From a checkpoint of a small image captioner: 24-pixel images, encoder width 192.
Rows from block 7 of the image encoder, named by matrix and row number. Rows with one number belong to one attention dimension. Each number is 500 + 50 x the weight over its row's rms, rounded and kept within 0 to 999. All counts start at 0. Numbers have three digits each.
# v: attention query, key and value (stacked) (encoder.blocks.7.attn.qkv.weight, 576x192, the v third), inputs 0-47
# proj: attention output (encoder.blocks.7.attn.proj.weight, 192x192, transposed), outputs 0-47
v.1:557480569460502524422496493574408586503451486560483563459474532504474501555458477522477487594481448488537507490492450579605534480418431454471536
proj.1:471429415496491549482525489415551437486503386365451408492521449526512497395548562564485532478485581560502519557534552477464455465537486530594449
v.2:517576465483452552522492495444514561505531527467417511484511460559523461498526505485551511474554498533476496536548563584471580493488524533508468
proj.2:471483466515511514579419500479532386514476480518447416498486538461367493494469447487489470551478441478518524478499438474497465586489479466548540
v.3:535468413447457426409463425532525495503512577576511595497565519658477499543533506502454528500517538530622528390413465438535495445488546462424510
proj.3:496498545438500588559593541368411519455557419511451538478472473421502392490475473506562480396543463525477533593582538450431460534540448542585575
v.4:560483494567541539546497571423609473535457470462525521445526549516541439479469568526510523486446467473463544560447537500451477479522480418542529
proj.4:464472542464525423462421438529506480490454553530497539533464583521486548475445525542473458556537531508451526483566527538582565480501517544478416
v.5:597440561555522525564471504623598534511441435502572460491524493488559572407460513500461529446552462607485499472575458505571541483421477477516528
proj.5:493588448482523497484481506490519525470548679558477540542509491515493522591567528459521499544437494474454458547405493404459516561472494495444453
v.6:453559526588557495484484532389504508487478479437577523550472517530487549445484491576488512513527525468410579432489592471468551495537586486556508
proj.6:632439450466459510474612475573426522477529558571483460487643445504512527528408528530507495468449422529578466472538406552534389455502449531543369
v.7:506454537530499494517604445461504524579509376499522564441519521470490545440608485511469488456486418458442541421508517508437526486528560453503497
proj.7:509570454444528464494427554517565481483471605435424409465641431508463475571459519455519506467469482532480403575540472556549380450557437533534488
v.8:508541489518479555631506454478448505528493455476578487562501512550503478516492516630487520517448562529464507484476460479479480515423599532574365
proj.8:521447504401492458463435585535590493471482481548454513507512437450481467510468399415548545549490428470512498597641496479560576463501480527487570
v.9:505503469571482548530464428500495486429468497477442623546601521553482420426514534509523488447545512490519513422568498518470476626558470472477501
proj.9:450471530448503461544608553517509452533598467496603462462403432398529512564571520443459467567514540499511469562527464365477549393446484530521504
v.10:536516507419587593455523514413442474564524552430474441557344505430512471497503493441478567468489461509577575498502449504552467612503470537564528
proj.10:502527544565463446517527513525538520488471491517490493461577472533524485503503519598488478501495515508433441473453527552477431531538514586453536
v.11:435535459572524475544512503531541508489554525581455492508571485564495471459499616553434579605516437500487496371437466555529506454574557485471492
proj.11:538580481438471501536553490434438562496544510481566509482485519478524535506495389507525452463480592434480429527525439433456500527426527518461474
v.12:487510539478499499519564444474498574506509491543441403415563499476586583493494394447473535468475589498402579498430549492468509498494515528556539
proj.12:392575507508543458423483507555548470408460523487589600487477470465462389527586474576527457549543409546503549486614500480558509442489429444424517
v.13:573466550525527477503541401585511462518449520482538382400518561572519570505551550482499484451517534544579589497505540493461560555593434464437462
proj.13:500558464500473489544539513505584567484519536557473603544387459458439529505445467453476514590489468470435434495537484471395476492544446515474545
v.14:509477526468499497578506472457475489483581485571452445501397389537496511409454495480420509482466458559450505470485428533562487496520479495557443
proj.14:495499493503462492451535479505445564475413441412452506558498468505558453524501480494532487560424455418549477493522598533489505524484535456534527
v.15:531529553546503446556464487586460439522478352505503446469489465467517525394560432504437480547548565494472524482531525500565546468569518519484462
proj.15:536506464508498484475552432525486589497563598470477512546517496502567495567481553516449564557421505564564464556525561561567427544527457448477521
v.16:464413513398438575520511570542545442475426385504567495535568576546483486602472476540522503515502574484529614499410492428595542460553522470467499
proj.16:520470565521517520471543421445490520419558447492454475530449427535502535498414444421436538498558551517446429433483511487544469545421515453558498
v.17:540463430419569391522419476411499528559473583545442567517404463524457567469508471495518510449446439527554544516552479434527493436529496458456451
proj.17:496510442507482578453488487524519505600539518453449507473456480502524462424427607468627535484519458524524475485507433513481568504529552506484549
v.18:467571559528452531490506482445547528528584423395427498392496617593507494557436553445470487544529554517465496498544539456502519563476490420396447
proj.18:531477473476463526561444405604462457513459530604513440438530405470579536566586473420476567487571573391484523542462448535511507525525559421547567
v.19:561483518449577446422497597451502555492533518564543396506530501497513401513470453521475475530541513577455547561544481443516504480455465510529462
proj.19:486460451565508539490453523492429402459499446485537535487455487407529548497474574507505546502494452483479548480547464512408541421535482478443418
v.20:422450589522452530456457509520530520522528456433504492481488488550589538517455508581405402535505546457482505445498521500401563506475424528541597
proj.20:512543542458477498607537511456476460428503450578592536533489430480486471526502491499409515469458490450421554526462450489481482521483475518498399
v.21:471551495545492611449534398497505537476458447466454507443512501460388494583536470402478566556671457485475566465523567498510479565444488458468542
proj.21:501606465477510431588509455512417444552541526527552482488471576554422444502570603508558493416403545468527504489431508528489511456570457501567468
v.22:501508585492480491515489491472561429510530616577437544451493596490544584491473440438468530534431502502380431515509390521544453491473536503503413
proj.22:514511467590446574442513525476466544459533593496483505499492451436444467463504578562511516502510474456629454524450532460469504561517582508465449
v.23:547551414490438510503488483452471396510474459583632561588504580534471436535461527479558492460433488544497585472460452529497473581459467475505492
proj.23:514532546540559552448550452467538534478578474333429438579521475455508458487488537488545507475551460515513495502546506553480532433508568456542491
v.24:498452513510495469465524571446473496504510509526553477475464465514526557486554457468466622459539530410510495528436503405510447541543523523507490
proj.24:518474506507371503463620478618450513547521463589545507522487506485517468481453473562440483598569561582479442511585443552447560504524494541514527
v.25:542414587413434455602456536388466537444437483494525403467532430568583608535504500501454476502472578546527433570343523543548536462476527541525431
proj.25:474431479500497420451539603539444526516503508507530560501453434492486440530517497472502495522591533420491489520508447544461421537529463419524487
v.26:532484478530471518399505466503444593455473592512525584519501438485484580459564532471476525496456506501523529483444463493500524506578548540481423
proj.26:553496478452499452534518495621437530550401531458472480516533497585479581511504416484510490571482480515467416569518479517550464521488509535480527
v.27:519422531426495481506515552485574543449452514379547604463440567589552490475462494509502481396501528453482428546566502496474441453478398402474588
proj.27:517486499475553522497466493425509530561478466469437422483658425470586442581513485604534560521521511511494540573476482535461531434499569470591467
v.28:559489450533559520506459456534473551430439549537412543512491487531479457417423499481386535528374477503526420568445492540492492455557518502526519
proj.28:454520506538473523573421521427496444560485457539459484474451564605532516613554464547578508397506475562425497478482545471552490583505478535496538
v.29:467505510468442534537497484583476503489531387435556483447517480524449420590412575562512428474549542479484524460512471488432539563489464444452601
proj.29:499482532503563518533551388461465547537531551530478412521475530502543476479564477473520478519484542467551565549507545490459495514406498417578408
v.30:571468469472430614400435496469571509468456602504523604551509551539514540482599556502507592508561487527486545425534551464488425465470578547509544
proj.30:471572524553562479472514506584480479460470565487534523565544514520486523528487552425531497473386462467496436551494524410476549572519528564587505
v.31:484440533506465543553556491522480469494478474539566490566570548526432565604508515477572538478502592488468528532544519463508521539531460515461425
proj.31:528601470521549482450641437462540549511592551399486520405449440497465429400436524540471522536505533520509604520483514434515525473449545444452471
v.32:489495524492534558447502490523516455453443515458531423470523515495576466497431429593498532456451488452504533485480501556571446547476561505541532
proj.32:500559518506550422618396551527560523482527524490420536534528523383515510406543522453529526521494485574587497445485420455398449453467493514446480
v.33:455431462536504529539487472568539609455507486581483535634453589534458546514394463548450522443515505511558520561508520463583504574576550557607519
proj.33:434581641493587401518491487398588488553496538512454423522471506450491491502569581463526492554460542516524583501455384447434484460461495505484484
v.34:497479514536554555504462424454590520484488482503457534579526515478434521511520436535473485528549432466426514571459515476578473462386428480606455
proj.34:500429437531484493506588513476391474504467450556561408484495517564535528471453599531555445453475495483553445547497554491547480489581525483486539
v.35:448525441460422441544398489518471445542461554536486573461483433452477538545486516544507532535532371501490403413579575469548393480529526488509554
proj.35:573554541511497450476542578503481494490513479497545476443489546527582442490469494515529558417504638462463534431426465544490583491516485518480503
v.36:530494465483472477452407497499456501464528489443420544528526524472479451393550366586486447523494471537416559430473475494503526517523553523427531
proj.36:470518478433474502619547487462558532627472501620471498534415507619546507529525476501531542551515550525485449533480369519380516503429402427524473
v.37:539517514499471419378524474525503513468491431517478524468456499483474432526593507512512522484403463383531573462394504482569578531444506516474558
proj.37:395509487520585477621528521453499385543441503498471432480555515571577508512499461488493477527539559507414450452570519504472491497515418437521471
v.38:538505573464446546521435549511501573524466558479458513565549477599546620578543590525500541515559508459550441570597471574489486525524488493553525
proj.38:475462477530530451435512479476534487393459373519565420440419532499504408472482557505480528526424577529490589388438570444523546479504530452376434
v.39:516542397487500571466416481588494546552497469460521514499535506547435496572457491535491644506460511486415571439488579440417526485445455506448453
proj.39:457447513518499512532492549558548420510484469509519563418446508448609487418449473499484388450566460490500451506476403540533518499497469481469568
v.40:589419468530485428527537500442446540591495433532455535564500472474499464416411456551506406509464516408612467498411480482474631508518413403468524
proj.40:404556473496498542516483475614518440493575569389554519415560478568564454541551522495468519450593460600495476521463524477512414475467493522529455
v.41:519601526490545465480512523471501443449567473487526468462522523415451595461519454418477566487438544524513446493554489462585478509439596531454426
proj.41:460508499488501511515449491458477571471521546491427450491430537484514434489447485594554591539455452455467520526645527579504471547530492485454546
v.42:512514464565553572456481557460433514518592569486561507498563463498409404515539517480551498459525464499472464483518502501518462513509427477454474
proj.42:561431474555390543428548501480461589526499419405501516496465554515573549426471550540473518542608463552499527488533483525381447483499536499577471
v.43:452582453451495634559459484464475560371480431540590477572436469558517516476510537530566500513541470489456625492636538422532539439515435439529417
proj.43:468463509502485452483533563537500476607427379476381455525515490570549482519434502495449531545467510518507479508374375548524483397479566559369590
v.44:550441460518519466506498569535507531508612529502515546425533480519570527504434484567447487566516517440464427511561472497485428523543501459447504
proj.44:471561513532549481444475480538489502518427520449536494520535518466459473427555529528584439444573487531522609442456557489461506486416477565538481
v.45:437497491472417405521552539496490556562509632492515579455494479497440444493580489443434364547585457443415472448540396553374591539513595474523439
proj.45:564436453548511497545437484491482459507481452495465564524500537501562542501444450566565551460587467533478527503474540512622486482490434540554545
v.46:491508482530501503418474518597470443536501439501573600550400477439552515573530449533501524531387381494496509475457544474514567578435460590437414
proj.46:507595527552395531490444387416506563523471523474406393437610475576500465464562420479470522453515519490504485534498514563569452430497526462434587
v.47:502547532534506449442584494532477435535550378483495526447412483444486365494597594488458540499520368419455535511384504455468517513443462588498472
proj.47:478457505485511542581461549508512533511456497479531461453506565610509548561382468504508425521484597457522477526526529532522530514553571456398544
v.48:460534535440558513502477511513489528552484548554499527537441500463417511562496428522518480534522515460468409544576569458576460508423475524573579
proj.48:527499432424483487441398516592509529533503482469541569560513533506501503569510506515557534503465490490538531465554454466457454492604526468538415
v.49:511499480426556576419513515483509387537454471560449508519544534483474510515516490439454509449599567582545507459449503537528466484494403559578526
proj.49:488488523499450531479442491433561529550420514456426529498442423471457554465498453564523468487556472541466455511537496504577424523464491487562484
v.50:511465599505632580433545439506529507468517499527555505507452524465384459415550452490518460462543460511502489412488457566576495465483530590520560
proj.50:491568585529533492390454494502523448540453535410466535469556562537495561443533535503486470466475468512516559513411469429553550573498450439510397
v.51:432466433447495502571503527539475496484517507505483532459458456517491464408473477625520473454509464479495457512398509539485487538509494531445403
proj.51:466453495502446502427525550531561574475484553430475573493552480518420399505507510459474476432506460482502521505521441449480499467373581572532507
v.52:517451425561597476478433430433507462428517361494479546483535445516460583495583484603516533484463573488526474462481503537540473478506565430570518
proj.52:501446489538435509435448548567468635582410497572456450417483490504485419488482511501494510538566534567579551556454394511501488510414489578495540
v.53:381556485389500431477615452569526487509552470552472493418531514475466449572476393486478504386576441484473513554487484482501437530436562436554465
proj.53:554521478495436506524472485526407534553582473506430501574542481538464447448585528516432477542454491502490460496547493537554438520442498483508572
v.54:626563479437423472599551412576466487447566409551464458543489505534478464553578431532506532460441444543494601517537504526541566434506390503479529
proj.54:541402481465476535497569484482432523518482498398489438569496507501540502473504473440543525520556473534536543502476571522439527551464523549548560
v.55:593466512526509474491523532474499499558540504426514520452455476496530620519497396485480500514461497514486477542519505447541502365508522497444486
proj.55:464525511515579492465510452430442561528516415527423519470587574548495541513442567401461598521455543473516591564487449557539521529457494426504428
v.56:497619457519509422462543547508550502493602504424503530551515389610552472552497465463460475503432457515543527511485555465551532462448488462373442
proj.56:402453451488467506519583502496448473468472507520440496461527527572414446475489527439461468518509560493481588524501409445477555518459419487486499
v.57:537472546574516599534495478521538430505493528504495560457546488483458408558667395497536493509553574554528505466546603540481466497579498423572425
proj.57:561481502523487540435527486449547508486457538378527561489510465446497519444492562529474481533582440558542501489518496553557447473432474517472535
v.58:546558568606463420493377480435500515549485476627526506503520457470467547534484500503448445500563556500456482474496494496476518523526444484431440
proj.58:491456513497447567490545523510482576538479503468493492474542451479505435514489498440502576458517406465463528423568562458517495510478522472546379
v.59:495459473463546402560455615559436472510544457434552458475467576504487450438532466494527623491446475454572558499477633522478594486607484583543480
proj.59:471450526527500488536526492439533556480512492579487435525474593511522472566427521458446416425535543600469527567477439530452534422470487528531547
v.60:431484509507505443459614450507555508571514477455477556518535536548510495526490407493437485473495495469527438454488524532497477543436560478592538
proj.60:485527479516457467454453502526488483453453521615447429569512477461508475435435421532420492511550505598510444673452441485535495515490567581428434
v.61:480407514597524557543406543442570533531513484476492553528469578533559436460616466611539461521410550522424511499541466494506449458513439484512470
proj.61:543491430424434555511489543424518483469564463489575509531517487469476421575428568406483505521478436538541481439561437591463544539593573480494494
v.62:469528452530539507399486498521530503379520517513569489521441530470551534448567473555526450491433633508560496494464526599462531547440506515403557
proj.62:510490490468503416515506478505423524489468473559501530578505508477399476477538604606446540580461519450508526530490528528527519482571374536509485
v.63:442462496413535556546570509525591399480458504474412486477428458497525440526512384500482493439512511487439415476483611491486499482545546480587442
proj.63:500482499459536515518583626390457560524466533594447551469546520468492456462414520449512512482524484499603545588503489505458473572455504464468560
v.64:459501566453456544475480466517499482455488465530583507548410457473509508481584507545453632561472494505456450533494453540488519569548560506517577
proj.64:565622433523507469493482491484540596528521515516409475487595529489519502477501582436482456429471513474514502446462491452532545443529467431474499
v.65:482525459568500483435464522462478548552545502483424531641475416520427439560664488532486433530596577527465587568479474467465432572466503454491527
proj.65:465456523437480486433442515513481528412521601490512567448483556473464591436531448549497508518566431581493389525478519531480490443579557539486426
v.66:558520586493500630489477522491386519429561394533514590559557566600515487493575546504394552462468442476503605506486416407566547543443575480456454
proj.66:460520515465494524584374540541548470553407586477530405494446448516530514509522495478515495509546512532485465499489537575497504509537450488521387
v.67:411467488516547512529424514468627485453444464482417458506517431531567505482556487500583575576433474525451438631405411520467498581529460535428509
proj.67:586567590480464456418450594518496487532553495479566612545479571506492467510493481474501531525517479455547575410456581558470493551563556543480508
v.68:446516418536638483464500436507563532553512490429505538468442423474587471445511465614477486471550517494559548561547471464501521457509496556530438
proj.68:500460508529517477483560474467438499429484586478527484547534466486452528575499533506411368448565560535457358460458553560509500536579472575492512
v.69:652524500551532425441463539439506546484545465464464498550479434506440500580510454431458581447522432508548510479430546514484427626450495571509477
proj.69:433572480594570464604541455563417446472435653502455505450547569520455500460562512519493445465436519481518480596487499552489497477476515371478563
v.70:431429460456520487489470433476408484492598510449480511566519465535558495419539522461523560484439520572489478543506570484494555511427467558511560
proj.70:557555492448575476584539524524515478478477545414562512399518473424588471538589473473501479507591492492567447494530456455560555502538550486557489
v.71:495501444466505480540491571568425506454598448481541520534504543491437492515435486500517439428465539564501441452550537468447542546514477474555579
proj.71:540517512542517540468483393451577464522473519554482415468516592493441577534497431455459533557446509456555508519642544491566526489511497488502507
v.72:400511589556574496536491575537533518461431464578530488512466454531480509529482567507533523577531459507498455506474539559417551476513467471466477
proj.72:537497547456542507487445499471503533572530407547597520484553587484461599492472438489564486458490550424595522484433516505483467454578448531465547
v.73:537632459491499486535446481508425365482536521582500528600495527491475546568519503482447438580458445422456375433529523547503505541560442483462482
proj.73:451367452522489496589482497514533477488467464447496452458644557552483423541465497486527497510547564498569618481448431451507547478558434422531466
v.74:456499437420430563503369486475493358499612480540499603523506522588483509452531502511499569419544446409575457502489532506451495511511525512609478
proj.74:465422427578476446600611450451439555547492568569473446504507486498510516517547492465457481487492570527459485489491486510513473536478390491528521
v.75:438500494499456443517467476563587415495500603476553542567444497501454418515539466573449504526610443437476441449543480467427515503504489528493479
proj.75:479527529453497495508533533413474466515577482513431446492466608558464487528520555458588457496494472574428421512446518529492554457522500460577556
v.76:502487484455593503489486569463508505608520459526561493477453549440579452452485534501423485448482480542463417563439525459447498519542500484516503
proj.76:529569545445464476404490530385524527407496586565499543513553470454568569556557573491507518500560537386510485474582457518557553547443412499464514
v.77:501544466483491472466540473497566596569557570525529401524588511584437502544550498461505475555516578564479552450561499416561429472559460462436444
proj.77:507454495457515548547499499542401478571461564491475576477474509367462547471513533503499496451481405421498421447446532598408539547452487526536508
v.78:512496485504558522586458433486552565490508493457538471519561469521503557536505541512496486490523482428559528441498500571470457501554490504509564
proj.78:568441468500478474562552521482496387614541514516429400534480605498495585464502480445572515459490446495603564468499493536459520463473445517464444
v.79:422509537528484519468475482509424532487549538446511554488538506555454589495520502473495523448515550474437510551499511434571448469587541417550477
proj.79:534510564426526455518503530448442486410470487430417368436482440387454521425539552507499476469485560545452551506575496483434490528580474554515554
v.80:443499434545475539432437518489479391421424500536391445472499576490492426574509472592444474443515545530537497439538472491543481580548487523502503
proj.80:519539480501509520522550501507494511576532472521581560516653475427518517456498539432602446598464436432539506514516527441511547555447425447494517
v.81:498459517509538522452504445533521550436560501417511481401422554509492454431561516517535430507502502511533541453480572505523481464555505483548404
proj.81:597556400468553502491555551505499463501514452524570483484537511489492516473494495443514493456402459517474460390488496491519483460527578505483604
v.82:375540499359528522467563553492421448566541484581593482531512527486544371501521523440411520348534516481433562504559551568537495551563473515502512
proj.82:538461473495488518529473569524496495501523470457479509557496546471477535469480412438514390574440498581515516501461452523457482503402511540614458
v.83:587477651439502572506451533562508412484573473509460552499492493452528451561491482517479408566510496508531553399475460595479467529548487508505566
proj.83:511499420539579436563510479498535547518515501482547458514485542579480476519533469521509581529516559440395491607414531493511473433505458585601458
v.84:549537465467506350530527495542526485511505491490476446516440487486521499492512517497587587474491504465558576498537533440556569496554509528500463
proj.84:512504547526395621501483450455430532499453572503610456613580451563514540590510514381427456501465502577406464414401545454439539493463487552544519
v.85:467453597516521359465416574430483551432490494503546520436547493499516647502506540567449472557486491477528421439468524523509451532521485448484507
proj.85:500510477447473594556594536529596470456419595478500395509499474569453402528532484489560424485591485502466418571557508456481522577550523442619501
v.86:559399519482589483415501552449527558430496532459441465549495481454516555493495482560519480477482584632565434530483540549526408540529442445555610
proj.86:482541621510480522617537464558440412590498510612572579380480541531458499500556537466564515478467503450486438497536494547511513531521542587380560
v.87:505530549481472500481582511480434506503493532549452438621439425579518534481496479486517554534466470456488538541463423530590504448397497461498552
proj.87:515579543573533529430468404462477556509503581537514546481455497564508526483540561534516507443510461464515431522534491449469497559521526512495451
v.88:574532418506413553448438461431498499507465532520460419558616503602541554535453615523512509504499428501508515499466459507472552456518449533583457
proj.88:493494528440576531564427577516509527547554515493450591524515420474521539464483434604468438492562425473430380427512516485438548477541480523483485
v.89:518462456495448402512494509555598474415551463541550431445506432437508472434537449550479501478528520488532530523448562531553488432454483584516531
proj.89:457491518496439491485485436408431573561510485486507498435492648582534520509477565462538538503507434389483463404576424429430511629546479469454514
v.90:574515517435586407503512495547486539457614466585471527492462466459514546498456423482584520493454571494528588481426602408468423566455621487489532
proj.90:412461542544536465529478423484532488468514541544512401450584568588552443494568554475450427449469455459453437477454450525454486486573390503492474
v.91:469408584510500611504471512408590501387536528558542595540510448447610565511494482482497470469480492565471456537479435535538459545540540512620575
proj.91:462551416527562429493518483638425596561519505524464529492466613506522420519498553502445477532521518500536455485484462557497478552393517555458482
v.92:499607330470527445522514558505455429509502571507521476511408469539532506568500411484505527406514451472412487391451463460487498367528554417538537
proj.92:592402456492468497467443516467493561525454415455515510509494517507447564375435572555459484550463556459583584536413461488492545538413416531475510
v.93:517571490548457420572590601496498476443410567444415507451533482543551489498564533515490460424579503413413605433508559472459591455522481440516536
proj.93:569467522479465525404442506499472469538538450569552423590462510466459570585507416451515603508526534414514487543494458447472475393436492541467450
v.94:519489481454472461508533518497604495522527517527526426528528463496582507536482444482495531437468446499472498581471399480519439441524527356518497
proj.94:441561533499434544402554481447451516443583407457435520509486596424377420470492486497493540511543554486559578463469545492433500643504442556571483
v.95:381464519519607478506496587592572474558568583497516460553450467434493519526478485520514511532441549397458456541495429472515492466435539464478500
proj.95:625495485462460555424545438408457434485520357448553527512497468401459539483568408497446359430614483558594536476448506525512496482561525450543480
v.96:478471536444519519540513475587538539524532539477539501419460520460549538518499475473486497522410518492558473435452513532457478507519480582526521
proj.96:514381439477508556473541476438534463517500444538544495537528500468473486484546555553466499457474557447426613555464493430505556459503444428443440
v.97:550558479481527448481511468454502632483501476479445475503459505517518523478559523448428470535454508623517511478465601520506420404497519446585533
proj.97:486495460558502530573599475549469349640481548493565550410557478544487498644450503489487534503502482498502526512472510486483586516500420589456503
v.98:571589575513478442469465519457471531438497498513565472457522496567534554480577469581525561525414480556491600548459438517522570481419514515554433
proj.98:491477461479526519526483462515532493586505535548507533476486501483372464515407563384480479462477499450546488469470528610527519503543441558423523
v.99:471594501538545548542464546503455457535463539452537570479536480465632585503440445473398522541479401459493564495470453437494472550441503469538544
proj.99:507479481503400459501569427491522529531458523551529468456552532388465528429480624534581522483583468501494482474496582515457514509555523468507458
v.100:491484547528469566482489443573448436563542537409403536537497532429523454510391517588506475470548484457526536489462471515537509558552488550459459
proj.100:488504449533522599462458457432522583400502443501548539631484548609491469420525522460498474621599519505484438575470543476484493517489525515491437
v.101:392542486518482571510473588479534489513551471646514416523499481505542517525477514526443551450541467480436520460509447402542483433569488454562375
proj.101:481500491498430465584480462487460513457441548350528558542460570539498507409518499534508532529500436576517475518522626599432505502543608551466603
v.102:491386499579473452418510453551476595504480472499469510531512481485410541435550464553457409463552464484549438507503509454501517421641487602505498
proj.102:440600443551535516488466518458505467400573488433458515392512480546444505506483418506489452548462522432391571508550459434467436518408447402584481
v.103:519442615437491635496475446492515533515436490541426566552390544449475445552409494472454514610483456422510435509499480410564496600507448539512487
proj.103:449509425405546484442531495419500562364656467525542503485504459432503469437544498488524486453530516515522472523484543469384559483522636432488453
v.104:521523476484489438494537437560528551410542541389501493472506461475516469420557503514542525480496515496518557527552548507529540447465478483439463
proj.104:509465515549559566455437469432401540632509492618520471529491525518478479602482458485482519467434502428475494512479434566510523509502409560457493
v.105:563484541532458514482585554604452486462526495476561503405524566486445492496568542474500541546449465439553580519500544501539474531504505448448517
proj.105:423510537590629478493502515493601546511448506533574530494450460453556415471465525426414557516475475593494459460500467495456511485423528493505469
v.106:491506509529508486452529418553435541569479555401451510482502520588448506513548522477401450563502516553509481487522522523524570567502472421480564
proj.106:617423541469478576537488540472483482442532443568539441468547450447492405550505456562567498412471477461528502521534357453541489449477531512509414
v.107:453543489444477536486486477599565527510486558516503485485553545497602498634505533519522556575473512489469452511524512508489453492540480461446542
proj.107:538525529544468536431493556471505541400471408451566475448526491459414478452501508478423472484584509543511492539434507454587562457431512540551479
v.108:484479603457572566441493521491448528466498442498500486547528545470484520555423564547512566540484553533580486524499447518444376690497361481477502
proj.108:517518524459518542437515426567561545472590471509495477519487511475556507519527432477503443449565581397546543507485516489630515367490549452544481
v.109:505506430389532443512476598442568537561547416491468450556461493577587435473563443626511464486479531511435540450610551671504563468510577517572490
proj.109:531502484565558586533522430508510471534485619548545516416435482524448578595419626455513422498502426481543586502420475422471482467462387583436477
v.110:500485532511581551556489576405471604454502422506374504503419447412473513377502527537488485504462493467574519548527537464457518504424444460530489
proj.110:514614494378491462492493384494513468500518539406503494575509571560580452657479502550471451531524559459466514431534466608511499562631516474455530
v.111:514441525543478582462587443571452483585537469447474427441572507529502540487576485495425489526492532557469476526450499550518550469508515469599537
proj.111:513517464550446436550509520429495473494464488488505514458524499419540420517407596519468505563487496505543595481503537498543483411526448434458438
v.112:523506476425511425520453470508478453497596604478517467518518483499582583586571425464507508514408430395512510459473518512492506438487508557500439
proj.112:535427552562468564440510450421511499523494488388552429479520459429438452441425480446512540543474563518504576529457526470473471562530540457486465
v.113:416529404528463480470531442474450547447481545534497533498572385417513558454541488531459446524479515535486491452488585547526401469511559412482526
proj.113:505546539492582574522560532552453478489479455519491453460542533489497465502526442522517557446468533445393474481531571353418492560462444477554495
v.114:562456458498437565606396468443480495567510508541508507539575438582442501520488389450533540479546478529473449444526481515555520363374468532550442
proj.114:480514519482551481434451466484569435495486432520504523490425559526464561452522525488465396514494540574497610539433437515474511620517452542422532
v.115:585442481539519543507468507532543509503455477468555477447484434414456535518387532573564550454486453489470412501471462514512460503505453518460414
proj.115:445467534617514498419432629405424473448485372523343504552527501397433500503545542465459531536441572492515546564468450616518532459493454483506513
v.116:454440467555458537531492579478450541568488555544476439588527467517404576423573446474517540635464552497400432499549486557417474465545536535615517
proj.116:494505501474545517536521424487491433417495553537474509538447546588533508448376539424447533485502453487446562499401516471439529534406422384490506
v.117:595465475554543467548425501517425377488528532530492363518565481539418509423594567543483464536539555503492468491486553552556470518449484492467487
proj.117:432512510487537529495433462447569539480524491500582529510446538468525560583459406412519507554454511516546522535539476539363472501428529441561455
v.118:512461522430454416514482465553594511588537455495616519579522488492482499459510425530608451498669610554491481531505522549483500501502525478498493
proj.118:477480459626550583486508478558492423496483567477370456511543498447505455472442475485444479512491506442450597593513410471544560571512517453480473
v.119:493492420500518505471488563466608572500494457611620449537485517411562480511514506515430586496517457543485531500542509476518478446517484564563448
proj.119:561447605561515476484560524512487478516455474516460574485429470570458500495393505494553482548452553541538477457542495511524559553447551492441558
v.120:537588580469457534493550460574500487511466468552571442457496596424511469447583431580448437512507573521542518506476534501533474561540584453483516
proj.120:528405440535526462498548505420548514532490549439423494569524547480584538525412513408519579507531488450449484527467536496545514524437455466523475
v.121:510531489571375542465498477521538591451479466485467458498441545563372526515466431520473546519492477463487473478506507459433580594508548399485498
proj.121:452496482523566493576404435490457467521413468518471506583560483540683535493448510518463461544519564483467522513491559565480480481458416549528524
v.122:499406547517427524380530491505482525444546383476436563605520505510549529502404491488548517501572489571586575446541483562579508598473531490477500
proj.122:559544500515531532591525507503416526520512412508540441447523510486562514490513490539467474389463552475518500499523496480477514441623531372498563
v.123:506540552460450535512515416450489559449526508514464457440447466479546464479551530525447566529509498484483564545497604506579497536497556523465433
proj.123:578463459561537453554491593468567520636537553538425525451514551487543523532487503457487493523510429537521531554551530462510566554461492484595544
v.124:421448528479485498491503494563554549399433595515498586524506505502458583463557517560526515543509408495470564459541451488421464425560468385518487
proj.124:485510519450562485480582503518534538499516434417601406504508515529553490527536459426507502473487588472487536535460469489514500579516493595455488